A small image VQ-VAE, trained from scratch: encoder arch efficientnet, encoder norm batchnorm.
Rows from block 6 of the decoder, named by matrix and row number. Each number is 128 + 32 x the weight over its row's rms, rounded and kept within 0 to 255. All counts start at 0. After the name is the row's rms in percent of the matrix's.
# conv: 3x3 conv (decoder.decb.1.1.conv.weight, 128x128x3x3), inputs 117-125, a 3x3 kernel for each
conv.36 098 [117 119 112  88 114 123 122 144 140  85  90  65 140 139 102 147 146 103 141 106  92 176 167 139 177 189 174 104 128 142  89 150 163  94 121 141 106 109 128 144 138 174 147 155 157  92 130 104  92 208 126 102 171 120 117 164 141 107 176 159  87 143 171 148 134 117 153 156 130 128 127 119 141 142 172 137 137 159 122 106 101]
conv.37 111 [126 146 169 119 140 155  91 105 128 165 140 124 101  88  90 149 133 128 139 173 183  82  98 132 111 117 153  52  81 145  68 133 180  98 141 135 130 152 178 120  91  81 113 110 112 154 103 120 167 103 164 159 163 200 151  96  79 136 111 110 124 135 143 143 126 111 172 155 114 158 152  95 176 154  99 160 130  76 129 124  99]
conv.38 103 [166 160 171 169 151 138 147 135 132 180 188 182 154 166 156  97 103 103 135 147 123 149 145 120 136 129 139 174 126 104 161 104  88 163 118 108 142  71 238 124  56 182 107  80 168 130 223 188 112 219 193  50 122 112 138 154 106 148 155 107 165 142  96 143 171 170 127 145 140 112 110 125  94  86 121  58  44  83 125 124 128]
conv.39 105 [140 140 135 139 132 138 121 130 159  99  81 103 123 102  93 129 102  82  67 162 138  69 189 153 105 197 134 117 101 123  96 141 170  83 140 158 134 154 115 162 156 134 124 121  94  64 114 180 112 128 143 128 127 145 112 146 161 137 162 151 129 124 111 146 125 123  95 106 127  71 108 105 157 154 145 160 148 145 132 133 105]
conv.40 097 [ 98 137 155 125 182 183 122 180 158  99  95 116 123 107 114 119  95 100  98 120 126 112 143 141 119 160 140 179 144 116 152 128 118 144 126 131 109 104 118  99 115 137  98 122 140 112  83  87 136  91  99 138 120 128  54  50  29  42  38  21  90  62  49 129 157 131 138 163 112 152 153 115 108 114  98  86 126 122  67  94  93]
conv.41 104 [108 133 137 146 140 116 200 174 128 143 130 146 152 119 130 162 115 122  65 106 177  26  88 171  49 113 156 104 128  72 124 166 115  91 100  87 134 129 137 140 143 128 129 151 140 110 103 124 124 112 126 155 131 148 104 128 131 102 124 137 121 134 142 157  90 100 195 118  88 146 119 116 165 114  86 176 126  80 156 126 102]
conv.42 093 [128  97  83 139 102  80 154 114  89  94  97 159 135 156 191 116 157 174 165 161 109 198 161 105 184 131  92 116 160 163 145 148 130 141 122 113 126 122  76 114 148  81 100 117  82 101 125 168 105 120 143 165 122 119 141 132 121 142 142 144 128 132 140 116 134 122 130 173 170 101 139 128 112 120 120 120 151 145 120 160 156]
conv.43 105 [131 102 107 141  97  94 167 127 106 101 105 115 118 134 131 126 130 121 101 145 121 101 137 126 104 140 111 137 127 102 136 127 105 109 148 153  89 154 187  91 148 148 121 127 100 187 154 167 173  46  39 161 126  97 159 145 117 160 139 115 166 155 153 121 130 135 114 139 126 118 145 104 115 123 134 106 100 114 106  96 116]
conv.44 097 [164 141 129 123 108 102 115 122 121 101  76 110 139 123 166 128 129 182 137 151 107 200 181 126 210 169 134  63  85  88 116 131 105 186 186 136 117 152 154 131 134 166 164 137 153 160 120 131 154 155 141 140 167 136 149 123 144 118 100 128 123 136 174 150 147  81 132 130  89 150 146 114 177 139 120 168 123 124 173 142 135]
conv.45 110 [ 86  89 143  97 111 162 115 126 166 132 108 109 150 135 129 146 138 136 189 135 105 144 115 121 116 145 163 162 235 187 152 169  85 113 102  54 111  94 118 113 102 144 138 135 150 174 130 125 189 146 126 166 139 135 146 134 128 129 135 145  93  92 131 111 140 110 138 140 109 131 113 118  85 113 127  65 100 126  97 126 146]
conv.46 092 [134 140 138 154 133 120 141 116 119 145 108 138 119  72 115 128  92 141 148 192 142 137 207 141 121 190 132 140 125 157 118 117 156 177 175 171 152 157 151 108 125 105 126 131 107 129  99 113 153 119 139 157 127 160 158 159 164 176 164 157 163 133 135 125 134 128  97 113 103 103 117 109 139 121 128 163 147 135 174 158 137]
conv.47 102 [ 97  99  81 114 110  99 162 166 166  99 126 151  76 117 157  58 100 141 152 142 127 144 133 119 130 107  86 126 140  96  89  97  87  55  74  76  97 127  96 153 173 116 173 167 117 105 105 159 102 103 124  74  74 120 126 150 163  98 128 165  52  81 141 147 138 150 104 159 213  66 119 157 167 165 176 134 144 161 130 126 146]
conv.48 088 [ 54 110  91 113 159 138 106 147 115 187 204 210 145 155 181 127 126 169 152 176 151 111 182 152 106 190 156 143 131 104 146 137 129  99  94  99 161 113 132 151 115 152 130 131 167 111 131 124 119 145 112  99 122  85 131 127 167 148 125 149 148 155 160 129 116 134 139 102  89 129  99  75  61  79 121  78 112 138  88 113 136]
conv.49 105 [141 129 134 162 147 153 150 158 153 158 149 151 180 165 159 179 151 155 131 113 133 133 123 135 155 150 152 147 162 217 137 131 233 159 120 194 170 152 127 145 144 140 145 141 121 130  47  75 106  45 113 184 134 135 150 143 160 145 107 128 179 124 133 163 158 162 160 146 140 172 159 155 167 158 161 143 146 162 157 159 168]
conv.50 104 [159 150 126 146 154 140 142 151 141 154 144 113 150 137 111 160 141 125 139 107 180 167  89 147 197 110 130 158 128  75 168 182 146 135 140 144 141 153 114 140 146 102 140 160 126 133 121 118 142  98 121 183 148 202 137 125 123 169 158 154 186 174 169 159 144 112 140 150 115 104 151 120 131 109 136 145 132 151 127 112 139]
conv.51 099 [ 96 104 125 104 130 146 129 146 137 104  94  87  84 115 126  51  97 119 121 220 136 122 211 125  80 177  99  36  77 214 109 121 194 138 149 196 122 108 148 128 107 134 117 122 155 165 150 128 130 120 118 114  89 110 166 141 112 139 128 124 128 132 145 132  97 123 171 122 122 150  90  86  92 128 115 119 177 121 136 181 124]
conv.52 096 [ 91 128 176 114 139 171 117 129 146 172 193 147 144 155 131  93 118 107 120 106 175 106  97 169  90  94 162  92  48  47 143  95  86 176 150 134 122  98 114 109 105 105 111 112  92 165  54  51 145  68 114 193 111 115 141 119  92 142 131  98  94  86  49  98 104 135 120 114 135 182 171 166 112 161 168  82 121 145  97 125 149]
conv.53 098 [136 154 120 156 170 113 148 152  94 110 142 121 100 128 129  96 102  99 152 132 144 155 144 144 129 151 128 206 144  35 205 133  34 149 105  69 148 122 100 165 157 116 146 157 118 124 175 198 127 156 180 133 149 159 103 103  89 149 153 117 180 175 106 111  96 150  92  52 126 110  89 158 106 125 142 122 125 146 107 125 142]
conv.54 090 [113 122 104 172 160 127 102  60  52 129 124 137 135 119 110 109 107  96  61  61  31 108 114  84 121 124  88 136 121 134 150 132 137 133 106 110 118 137  72 124 167  98 135 142  80 161 160 177 151 125 112 139 131 110 147 139 140 153 143 139 135 115 110 183 185 158 165 126  94 132 106  67 182 153 143 175 145 115 120 111  91]
conv.55 091 [ 88 106 126 119 138 165 117 130 139 107 127 116 124 143 116 114 135 104 119 140 115 136 138 104 132 139 105 109 126 132 137 150  95 114 163 117 154 143 160 136 125 169 129  96 118 157 135  99 133 151 101  85 106 124 136 169 158 116 131 108 104 108  99 210 196 147 241 210 145 205 181 139 158 130 137 170 162 142 166 142 118]
conv.56 089 [ 94 130 103 129 155 116 111 135 105 149 104 112 168 160 184 170 171 188  73  88  99  90 133 121 116 151 105  87 137 110 101 158 128 103 141 122 102 158 117 130 138 105 104 111  74 151 178  54 146 155  80  56  87  54 175 177 149 183 184 162 189 176 148 133 104 117 149 127 152 119 122 127  89 119 136  94 120 156  55  74 128]
conv.57 113 [110 108 144 128 166 212 129 171 196  83 123 121 101 124 108 115 119 111 118  98 164 111  74 142 136 108 159 114 110 122 119 146 131 107 131 102 145 118 168 130  90 127 123  98 116 130 131 142 115 104 145 174 127 165 149 126 165 137 126 158 125 141 180 128 197 144 129 213 144 114 175 118 127 182 186 123 191 179  97 143 141]
conv.58 114 [170 131 124 166 109  84 133  91  75 110 163 177  77 123 143  75 109 129 174 177 147 153 178 154 166 149 143 183 127 229 112  78 199  87  98 188 113  92 132 121 112 134  95 103 137  77 130 123 111 105 122 108 118 113 100 125 131  94 150 168  79 138 161 185 189 155  86 135 151  88 130 167 142 131 140 118  92 143 112  66 115]
conv.59 099 [113  92  70 137 120 109 127 114 113 155 148 126 139 137 100 108 117  72 144 180 124 160 183 125 138 159 118 166 194 110 154 182 116 101 139 121 142 204 109 160 228 117 173 206 131 180 155  73 173 153  85 193 147  93 164 162 175 162 163 173 169 174 163 181 145 141 169 115 105 167 108 101 138 110 102 120  91  91  83  71  95]
conv.60 115 [103 116 142 153 145 153 163 129 123 211 165 153 162 124 114 111 104 119  94 113 102  91  85 107 105  84 122 100 118 181  79  90 142  44  78 128 151 150 138 139 120 139 127 126 146 165 129 175 175 144 183 133 107 121 102 125 109 100 123 119  95 117 128  56 125 161  76 147 166 112 152 188 129 145 112  85 104  63 112 107  66]
conv.61 112 [161 168 138 139 140 101 117 130 108 153 162 149 127 137 116 148 140 105 161 130 138 133 113 103 128 132 111 189 186 154 103 110 131 121 106 112 160 184  72 141 142  90 155 152 145 202  75  11 219 111  82 192 121 107 134 137 134 132  96 118 153 100 106 115 144 149 131 166 159 110 117 113  73 128 164 101 140 144 119 141 120]
conv.62 110 [163 153 161 122 115 132 101 104 129  99 128 116 112 143 120 118 138 109 120 145 114 157 149  92 155 129  67  82  94 137  81 138 210  85 124 186 163 162 149 153 131 123 140 135 132 156 111 121 107  77 100 155 107 128 155 146 158 126 106 115 137 113 110 117 119 125  95 132 140  69 111 124 118 107 125 139 124 132 162 142 115]
conv.63 107 [ 98  94 131 141 148 192 135 148 178 115 117 101 130 117 104 143 124 108 141 144 125 136 130 121 153 137 129 109  89  18 143  91   0 129 101  25 138 132 134 145 135 138 150 125 126 148 110  89 120  95 103 143 123 148  71  64  92  58  41  66  47  42  64  31   0  46  26   0  24  57   0  22 208 166 192 157 122 172 131 116 187]
conv.64 103 [138 134 143 144 112 133  99  94  98 121 123 130  98  92 110 140 122 132 182 106 137 168 100 123 149  94 109 136 140 106  99 110 105 111 107 109 157 170 135  98  93 113  93  84 124 176 129  98  98  59  78  95  51  73 104 115 132 126 123 136 148 114 118 135 154 133 127 125  88 143 172 130 122 118  95 138 149 145 134 127 151]
conv.65 091 [ 75  81 106 111 110 121 123 118 136 186 182 214 152 132 162 137 110 126 158 123 102 155 119  99 143 122 146 165 173 147 141 142 147 106 114 141  70 107 135 116 129  82 138 174  82 111 125 113 117 165 157 146 128 149 154 154 169 142 136 152 109 120 175 103 137 156 105 125 126 155 142 158 124  98 140 120  85 113 120  62  76]
conv.66 093 [140 158 187 113 159 195 128 154 169  82 126 115  74 120 106  67 111 102 179 117 103 204 112  71 183 116  92 126  70  90 118 124 148 125 143 185 145 139 119 175 175 114 131 148 105 135 129  75  99 117  92  39  50 113 141 138 127 134 137 129 130 116 104  99 119 132  93  98  96  59  68 100 167 148 110 181 132  84 146  94  80]
conv.67 107 [192 196 200 131 120 119 111 105  98 143 134 189 109 104 157 119  95 140 156 177 116 167 200 120 148 184 118 110 124  95 127 127 111 131 124 106 162 155 142 150 139 119 148 130 119 109 174 127 114 151 115 138 177 123 110  96 127 123 118 149 155 139 155 168 106 138 102  79 130 121 109 162 162 133  95 128 106  82 119 105 115]
conv.68 090 [138 114 109 142 110  85 122 102  98 170 134 170 158 132 155 179 162 164 138 141 121  80 108  96 114 150 147 101 145 226 117 163 208 153 170 173 146 137  93 139  93 112 179 129 121 139 203 168 142 171 137 145 135 114  81 106  97 124 126 120 131 118 101 140 110 120 121  94 118 148  99 106 148 130 159 132 110 151 155 114 141]
conv.69 102 [ 93 135 127 113 135 139  98 104 134 115 113 117 122 132 131 149 157 150 152 181 122 100 133 132  91  69  95 116 164 153  95 110 115  99  91  77 128  97 133 149 124 145 130 124 133 128 165 111  92 135  91  78 120  66 157 174 157 155 164 145  91 103  96 103  79 141 139 113 172 171 123 140 121 119 144 131 126 129 150 146 130]
conv.70 104 [150 135 146 130 143 161  84 117 142 116 108 111 111 125 125 118 124 126 141 177 156 163 193 148 146 133  96 129 126 149 139 162 157 165 193 167 123 103 134 119 112 174  77  71 134  91 156 104 111 169  90  70  81  37 160 151 115 174 167 137 139 143 140 115 105 126 158 152 152 128 103 110 133 143 155 143 157 154 108 121 110]
conv.71 099 [108  74  85 110  84  91 148 122 111  94 123 144  93 136 172  97 113 156 149 140 101 174 145 120 161 144 125 119  84 103 139 151 104 130 151 111 121 132 157 126 102 136 129 113 137 118 151  75  71 124  78  79 158 128 167 172 165 122 145 135 115 138 118 197 140 133 177 135 165 161 132 124 132 104 175  97  75 159 115 108 176]
conv.72 127 [112 132  79 170 117  63 113 103 126 120 117 133 153 116 119 119 111  99 127  45 126 108 101 112  92 177 130 124 142 110 102 112 154 139 110 107  86 146 129  85 166 141 116 117 127  78 104 112 141 135 123 188 174  85 107 143 128  98 136 149  90 109 125 146 107 103 116 126  96  53 139 108 113 110 112  94 146 136 110 141 127]
conv.73 085 [ 96 110 120 139 142 136 153 148 112 159 132 125 177 155 130 152 139 109 157 112 143 166 133 161 165 138 150 106 125  94  81 116 114 115 126  84  91 179 136 119 209 121 121 188  87 145 205 214 118 150 143 156 136 113 108 176 158  69 101 107  96  98  88 119 159 158 111 140 123 104 113  95 130 132 164 121 135 152 103 124 135]
conv.74 099 [128 139 121 163 127  88 126  97 117 103  97 106 152 118 112 114 117 138 130 105 147 164 156 163  89 105 107 125 113  40 172 120  86 195 157 125 124 168 122 126 192 158 129 107  90 185 129 126 151  71  78 146 125 167 109 130 173 122 137 178 140 151 171 167 113 106 161  89 110 117  97 140 150 123 117 127 110 110  92  92  94]
conv.75 101 [174 160 139 146 124 107 149 144 129 157 166 187 147 156 183 130 138 167 148 186 111 160 205 131 156 200 118 101  57  93 107  48  97 153 103 134 148 126 131 170 143 114 194 163 121 144 138 165 114 113 174 127 108 151 113  72  90 110  80 110 119  83 119 143 175 255  43  72 199  60  78 192 100  89 167  78  56 137 129  94 157]
conv.76 096 [ 98 158 103 104 146 103 114 141 146  88  87  82 159 148 139 121 121 111 149 147 118 176 174 155 136 111 123  55 169 193  99 175 179  87 139 141 129 144 153 158 196 170 134 129 107  92 144 182 118 142 173 120 126 138 118 110 128 118 102 111 125 115 116  91 134  77 138 198 127 117 171  92 101  96  69 116 135  93 119 150 122]
conv.77 090 [112 127 151 110 137 160 101 119 128 134 159 108 105 130  94 110 123  93 151 150 169 151 156 162 144 169 151 197 127  50 199 140  85 134 107  93 101 124 165 122 129 140  98 132 134  66 115 108 111 159 164 112 152 188  82 112  91  56  99  99  70 103 125 139  99  99 119  82 108  96  94 147  54  83  74  94 105  79  67  64  46]
conv.78 092 [104 126 169  72 101 145 100 118 130 148 125  86 142 133  95 144 128  95  94 113 107 116 111 118 130 111 115 125 145 137 162 178 155 122 123 112 158 144  84 158 133  83 170 179 123  65 116 126  50 107 130 112 139 125 112 110  95  99 103 106 101 111 118  86 160 141 107 171 144 157 183 106 150 119 128 149 104 134 147 121 150]
conv.79 099 [125 164 176 129 151 137 119 123 107  79 120  75 127 147 101 135 153 107 155 132 129  74  98  84  74 127  81 122 144 189  87  61 153 129  82 151  91 142 118 102 154 125  83 128 111 106 168 104  68 145 127  95 130  96 108 133 122 127 124 112 105  98  80 179 182 170 147 120 111 156 143 157 149 140 103 110  96  76  70  82 102]
conv.80 117 [ 83 117 134  95 134 154  91 120 135 220 160 108 177 105  83 137 103 111  99 125 142  76  94 134  95 104 147 194 172 109 131 113  64  96 123  76 144 142 120 127 128 121 143 140 138 133 120 150 163 145 145 154 109  84 114 105  82 133 134 102 129 149 110 182 177 118 187 137  59 165 126  88 155 153  99 147 140  69 134 128  60]
conv.81 099 [139 111 114 176 118 140 141 124 191  89 105 101  81  71  88  99 107  98 155 106 128 134 110 122  85  59 110 143 114  78 113  94 106 147 147 171 131 133 156 110 113 129 118  98 142 163 139 133  88  65  83  74  46  76 135 149 126 138 158 112 136 136 105 137 161 142 120 141 114  99 154 136 136 124 103 131 148 143 135 160 169]
conv.82 097 [104 112 122 118 127 126 134 135 111 172 140 115 153 119 102 178 148 119 100 119 150  65  87 139  90  98 150 104 111 100 115 126 129 133 117 121 144 161 110 138 169 116 156 169 130 108  85 100 103 129 118  99 106 115 149 141 146 145 113 118 168 118  95 144 143 146 186 159 126 180 153 113  90  85  94 138 129 115 140 146 127]
conv.83 098 [ 77  78  75 101 117  94 102 120  98 105  97 101 149 144 125 125 106  99 110 161 120  48 127 159  33  93 149 164 134  93 158 145 156 145 121 158 113 173 148 125 182 194  90 144 166  68  83 148 138 127 146 167 161 112  85 119 117 118 149 132 114 146 120  46  70  88  99 123 117 110 131 139 137 150 137 143 162 154 119 128 115]
conv.84 094 [137 140 112 144 137 120 136 136 135 171 138 138 147 124 126 133 137 153 119  54 118 145  55 104 187  88 111  99 140 177  97  95 150 153 140 153 171 178 145 148 150 177 160 176 173 149 139  93 154 115 168 187 127 112 130 129 177 117 128 172 139 139 176 160 180 161  94 136 155  34  85 142 104  97 109 117 107 135 106  87  86]
conv.85 094 [102 126 137 116 111 131 185 183 228 158 131  96 169 135  99 116  89  60 179 146 182 115 117 139  90 125 138 111 162 146  74 146 175  73 130 183 119 103 118 101 123 133  91  84 112  70 111 169 109 122 173 128 115 176  74  66  49  97  92  76 115  92  82 149 135 167 158 177 190  94 119 166 116 111 141 123 118 124 137 111 123]
conv.86 110 [143 150 175 102 168 188  81  91  72 110 114 105  76  99 125 102 146 201  64 123  72 101 139 114 125 114 151  91 110 147 118 114 109 126 130 116  95 100 115 133 111 108 132 154 116 110 142 128 132 188 154 172 188  97 135 114 111 107 122 114 126 167 149 102 141 155  86 123 172 171 171 195 112 136 136 154 133 131 191 185 166]
conv.87 127 [141  89 108  99 128 142 163 182 113 130 122 130 120 144 143 137 135 124 130 168 126 138 132 143 176 119 145 153 168 198 139 130 131 120 110 121  93  96 130 144 126 134 110 135  97 107  89  36 151 143  92 134 112  88  94  96 127 116 121 154 108 124 142  92 149 120 118 154 142 138  90  90  99 127 131 102 124 137 117 107 101]
conv.88 089 [104 107 120  86 110 120 108 102  92 123 119 137 174 165 155 174 180 164 117 132  93 115 113  91 144 110  98  95 120 146 125 128 146 126 144 178 150  99  90 139 131  79 131 148  77  65  10  92 132  72  81 145 104  83 136 109 114 149 130 115 130 128 125 157 143 134 176 148 114 124  97  96 130 132 126 133 109  99 154 119 109]
conv.89 092 [115 127 142 137 127 144 120 122 157 152 100  99 156 110  91 147 121  93  92 131 140 111 130 114 118 119 101 139 109 128 158 106  99 143 110  86 129 182 175 112 173 179 131 151 156 122 127 132 124 128 144 102 108 136 146 136 152 153 138 159 143 144 164 108 158 148  60 142 150  75 150 148 103 174 135  85 181 164  78 185 188]
conv.90 098 [142 146 136 134 141 129 158 160 119 130 112 132 114  92 102 114  82  88 143  86 103 154 103 118 217 160 163 152 126 141 156 113  67 145 127  78 139 123 103 119 120 125 108 106 129  62 121 207  47 110 181  85 137 178  92 111 147 104 104 115 138 139 120 144 127 124 174 131  98 190 149 125 106 116 136 114 132 116 163 173 131]
conv.91 095 [140 108 109 124 104 126 124 119 122 107 121  75  91 112  67 103 120 112 109 138 127 132 134 115 101  96  76 132 124  81 129 146  90 136 171 142 117  77  83  80  91 118  96 114 148 138 127 131 175 161 154 163 173 161 115  76  92 110  94  91 131 119 106  93 108 144  78  65  93 113 100  95 128 134 124 111 125 111 142 148 149]
conv.92 101 [105 147 181  64 112 171 117 132 149 119 118 112 111 103  95 108 107  92 111 136 112 103 185 127  97 217 142  77 114 104  79 144 129  48  79  72  72 149 136  98 172 159 100 183 166 112  69  57 102 134 154  83 137 187 129 132 163 132 135 164 105 120 151 155 158  96 144 184 106 103 159  79 105 141 143 112 162 165  89 126 137]
conv.93 109 [110 121  82 122 138 115 106 126 109 140 124 115  86  73  89  87  95 104  81 137 180  86 126 169 101 118 154  91  79 163 124 110 190 130 139 172 121 105 104 137 129 104 141 137 110 198 118  82 146  91  78 112  96 133 150 140 134 105  97  96 112 111 112 125 161 147  85 117 114 117 132 121 134 137 133 117 106 111 139 120 117]
conv.94 094 [109 146 175 146 210 244  79 125 165  95  56  85  98  58  69 133 108 110  84 165 138 102 170 138 103 163 129 106  95  97 143  86  79 162 127 119 111 132 134 120 148 123 146 152 123 166 149 158 158 102 132 148 117 122 154 105 110 140  95 100 154 117 115 128 144 120 145 131 124 136 121 128 148 143 152 129 119 148 128 108 132]
conv.95 092 [124  99 133  87  78 132  89  88 116 128 135 108 170 184 180 147 173 175 113 104 144 134 110 152 140 116 135 127 119 138 110 104 109 133 111 114 105 148 180 121 147 201 128 114 140  91  61  77  80  45  76 104  29  52 185 188 175 182 162 146 156 136 117 113 110 136 161 135 158 117 100 129 127 152 156 118 132 159  94  96 113]
conv.96 083 [129 131 108 151 143 126 195 203 177 111 140  83 114 121  73 127 122  84 144 161 149 110 127 105 142 164 109 128 131  89 131 146 120 103 141 130 137 131 139 141  97 143 164 161 133 100 105  94  88 106  93 139 158 147 107 122  72  93 118  91 104 133 102 126 122  84 123 125  83 116 121  86 135 119  96 110 111 102 136 131 134]
conv.97 098 [144 134  66 173 149  68 197 178 121 125 118 141 118 123 166 130 145 172 137 159 142 132 166 139 143 171 135  80 150 173 108 198 189 117 174 176 130 108 105 176 136 129 139 134 139 175 121 149 135  94 136  84  88 177  86  98 100 122 130 113 136 131 115  81 110 148 102 155 176 109 168 165 103 118 157 136 135 140 100 100 126]
conv.98 101 [127 131 149 126 157 187 105 142 173 140 152 120 108 103  93 126 130 109 145 171 145 158 147 127 162 114 110 165 109 146 155 109 147 138  94 148 127 133 173 138 145 149 136 129 119 155 132 119 145 133 160  91  62 130 148 140 183 135 128 173 128 124 148 125 140 132 105 133 138 117 143 147 110 113 133  87  76  82 131 117 110]
conv.99 096 [140 146 135 113 121 110 119 106  78 165 131 101 170 149 120 151 151 124 185 105  99 168 118 124 170 135 146 145 140 132 139 102 120 162 118 103 146 101 147 193 177 184 165 181 157 123 129 106 127 134 121 167 162 115  96 102 111 115 117 113 101 121  95 104 102  92 140 149 122 121 131  85  73 108 133  86 115 145  91 114 119]
conv.100 096 [145 128 136 185 167 180 146 121 125 124  97 127 142 120 132 154 130 134 124 103 142 132 124 124 125 133 130 121 114  90 148 152 116 112  92  89 140 130 131 112 125 144 102 139 180  81  98 106  82 102  98  67 106  97 103 102 114  94 102 120 109 116 131 133 130 105 116 126  91 111 129 117 161 165 112 165 166 126 130 132 132]
conv.101 107 [126 116 125 121 122 125  90  92 116 157 168 148 158 152 122 112  93  88 155 127 109 116  87 104 116  98 115 124 176 129  98 164  95 112 192 131 152 116 113 131  84 141 144 110 174 150 101 170 147  95 130 126  96 147 125 124 121 112 121 128 135 133 138 163 164  87 146 123  78 127 134 136 143 125 136 127  69  76 149 112 103]
conv.102 092 [113 109 116  86  92 107 110 119 120 103  88  93  94  69  93 107 101 136 141 116  84 162 121  94 154 108 103 114 139 147 106 121 160 135 146 146  92 152 138  91 148 119 106 137  92  99 171  65  68 141  83  45  92  81 154 146 116 125 124  98 135 118 102  61  92 112  98 128 180  90 126 182  89 115 157  95 121 178  78  87 135]
conv.103 090 [100 123 128 118 138 142 100 120 120  92 113 107 124 131 119 125 134 124 141 133 102 146 135  94 131 127  94 143 130 137  99 102 152 117 112 153 106  99 110 130 146 123  98 134  87  67  72  86  95  86 133 158 122 127 116  98 106 126 117 100 138 129 115 116 119 131 112 122 116 109 132 143 117 136 115 105 116 103 101  91  75]
conv.104 093 [108 156 114  98 157 120 118 178 143 116 150 131 129 138 124 118 113 108 132 124 152 151 128 130 165 131 135  84 182  92  63 204  67  26 200 113 135 145  79 107 140  94 108 132 102 111 127 151 125 152 125 125 127 103 133 128  79 108 124  72  75 107  79 106 122 136 132 152 153 160 184 152 124 144 118 131 141 109 136 116  98]
conv.105 090 [187 204 171 174 181 166  98 151 142 147 122 107 119 121 101 167 155 119  66  65  88  73  68 103 128 107 130 119 111 139 113 167 179 114 145 160 128 210 163 117 165 141 129 164 123 130 153 106 114 146  98 132 131  76  94 122 137 122 141 123 136 153 118 107  91 149 122 117 141 164 151 134 132 156 165 119 168 197 107 157 170]
conv.106 099 [111 118 133 135 138 131 147 152 129 121 139 135 124 133 111 112 112  82 135 145 152 115 129 130 112 127 124 172  61  74 172  68 145  85  52 181 147 147 123 131 164 121 136 182 156 169 135  68 152 103  40 160 119  54 124 147  96  99 132 109  89 136 138 171 138 116 152  72  18 145  81  54 150 142 161 105  78  94 118  94 144]
conv.107 101 [130 128 118  97 114 124  87 131 148 100 124 133  82 107 123 101 120 126 171 146  68 187 152  64 170 138  77 127  81  92 125  90 107  99  61  88  99 183 142 103 185 104  96 164 106 143 151 135 128 143 102 110 125  93 177 149 100 165 152 107 149 138 108 153 132 128 117 105 121 113 113 149 158 139 155 156 125 135 168 126 125]
conv.108 127 [145 128 114 173  83  69 136 128 138 132 122 112  73 150 127 114 125  93 158 106 150 109 101 124 115 139 102 150  99  66 146 123 144 160 120 159 136 216 125 152  30 146 126  72 166  99 177  92  96  67 127 185 119 125 121 143 172 117 118 143 100  98 122 156 148 173 145 148 114 130 119  85 117 117 137 131 123 142 133 108  82]
conv.109 104 [167 162 127 156 135 115 155 149 143 119 118 140 127 126 142 128 133 139 151 160 161 165 177 166 172 180 168 141 132 155 139 137 159 160 167 176 161 142  81 162 135  81 133 139 139 177 103 146 165 106 131 109  81 129 145 104 110 135  78  91 135  78  90 206  93 174 156  69 168 146  88 163 113 114 128 131 125 120 126 124 119]
conv.110 089 [119 161 133 151 180 131 130 148 122 133  94 135 129  94 131 129  99 124 100  55 124 148  90 133 174 122 147 115 151 158 150 143 126 159 148 154 103 156 105  81 152 134 103 166 156  71  76  70  83  89  81 107 119 105 125 155 162 132 159 146 138 152 140 140 110 108  92  65 106 123  97 133 134 119 122 120 118 136 126 121 139]
conv.111 082 [138 144 117 124 123  91 114 104  77 172 167 157 152 152 128 145 148 114 125 130 124 148 147 128 175 152 135 125 139 148 118 125 154 116 103 120 152 181  98 124 176  80 121 183 120 111 154  74  98 138  71  76  99  49 124 160 145 112 147 141  89 130 139 113 122 102 103 126 118 126 146 140 142 119 119 140 128 138 112 116 134]
conv.112 088 [ 98  91 141 105 130 184 140 158 197  98 137 142 111 136 143  97 131 152 100 132 115  73  92  98  43  64  92 147 134 201 115 104 168 111 110 138 149 105 158 147 139 176 146 126 168 130 116 133 150 132 141 125 100  90 115  90 110  99  88 117  65  56 112 128 140 111 162 168 124 129 126 101 125 128 135 134 154 156 113 135 160]
conv.113 087 [144 118 106 137 119 107 132 126 124 103 100  96  94 101 100 105 101 103 176 158 120 190 147 137 182 144 138 106 104 137 127 155 169  89 118 138 121 151  81 119 149  89 128 147  58 131  99 155 121  70  75 115  83  71 108 127 120 114 142 128 134 154 137  91 134 145  77 117 147  75 112 162 153 120  85 136 134 137 145 167 202]
conv.114 081 [133 131 135 131 152 154 117 112 122 126 127 126 101  97  97 108 118 129 181 153 170 208 134 147 185  90 119 101 106 109 113 106 125  89  87 135 118 104 109 119 149 100  98 137  86  92 141  63  88 141 104  83 124 107  94 138 155 107 175 185 125 174 165 129 168 104 135 173 121 108 120  96  72 127 123 131 154 141 163 154 147]
conv.115 084 [121 116 104  69  77  78  74  76  90  88 117 163 128 140 180 127 137 176 104 101 116 120 105 140 118  98 150 111 126  96 111 132  74 107 138  75 163  95 129 141  82 127 183 112 162 146 144 238 129 129 217 109 117 186 126  93 138 123 104 150 125 111 154  86 112 179  55  56 137  84  77 133 155 170 200 107 109 149 108  97 140]
conv.116 096 [115 125 147  93 109 133 134 155 170  83  79 138 104 111 206  88  77 190 142 155 128 136 159 147 106 137 111 167 114  63 167 161 104 138 138 109 160  14 230 150   0 217 170  50 187 124 134 152 107 142 200 110 111 170 138 145 136 120 140 167  96  87 126 110 105 150 124 105 163 138 130 157 114 173 187  89 120 140 103 117 128]
conv.117 103 [150 127  84 129 115  87 120 139 119 113 108 174 132  98 172 126  88 172 133 153 193 116 109 145 109  92 135 114 133  97  77 119 102  93 175 149 129 102 140 161 124 154 185 151 141 112  77  79 106  94  41 129 142  47 152 122 142 126  90 135 128  87 121 128 157 147 105 125 155 125 135 149 103  87 145 133 100 152 147 104 149]
conv.118 101 [141 195 142 131 168 100 127 124  75 108 114  90 120 128 100 100 103  70 175 130 129 184 152 153 142 126 154 139  88  56 172 125  97 150 122 128 153 192  83 146 179  81 112 162 115 175 228 201 150 175 125 133 172 132 139 121 103 135 114 103 133 102  94 118 104 129 126 105 132 140 139 173  97 116 129  97 109 136 124 131 142]
conv.119 097 [124 124 174 113 104 159 103  94 151 133 116 108 146 128 116 206 190 163 102  83 139  66  47 103  78  66 107 168 149 159 129 114 135 105  67  72 112 112 125 110  73 107 121 121 136  98  78 104 126  96 158 144  88 151 100  64  83 117  84 100 112  97 112 122  96 185  59  51 184  35  12 166  86  99 169  80  68 163  94  76 144]
conv.120 092 [113 154 145  97 148 136  86  95  84  87  72  80 101  75  95  88  69  82 125 110 144 121 114 157 144 152 196 115 131 122 133 103  67 160 145  89  98  86  71 100 124 100  92 134 109  86  71  69  96 135 132  42  89 121 129 137 110 158 149 126 150 134  98 117 164 133  93 134 120 100 139 133 155 159 116 111 123 104 122 168 152]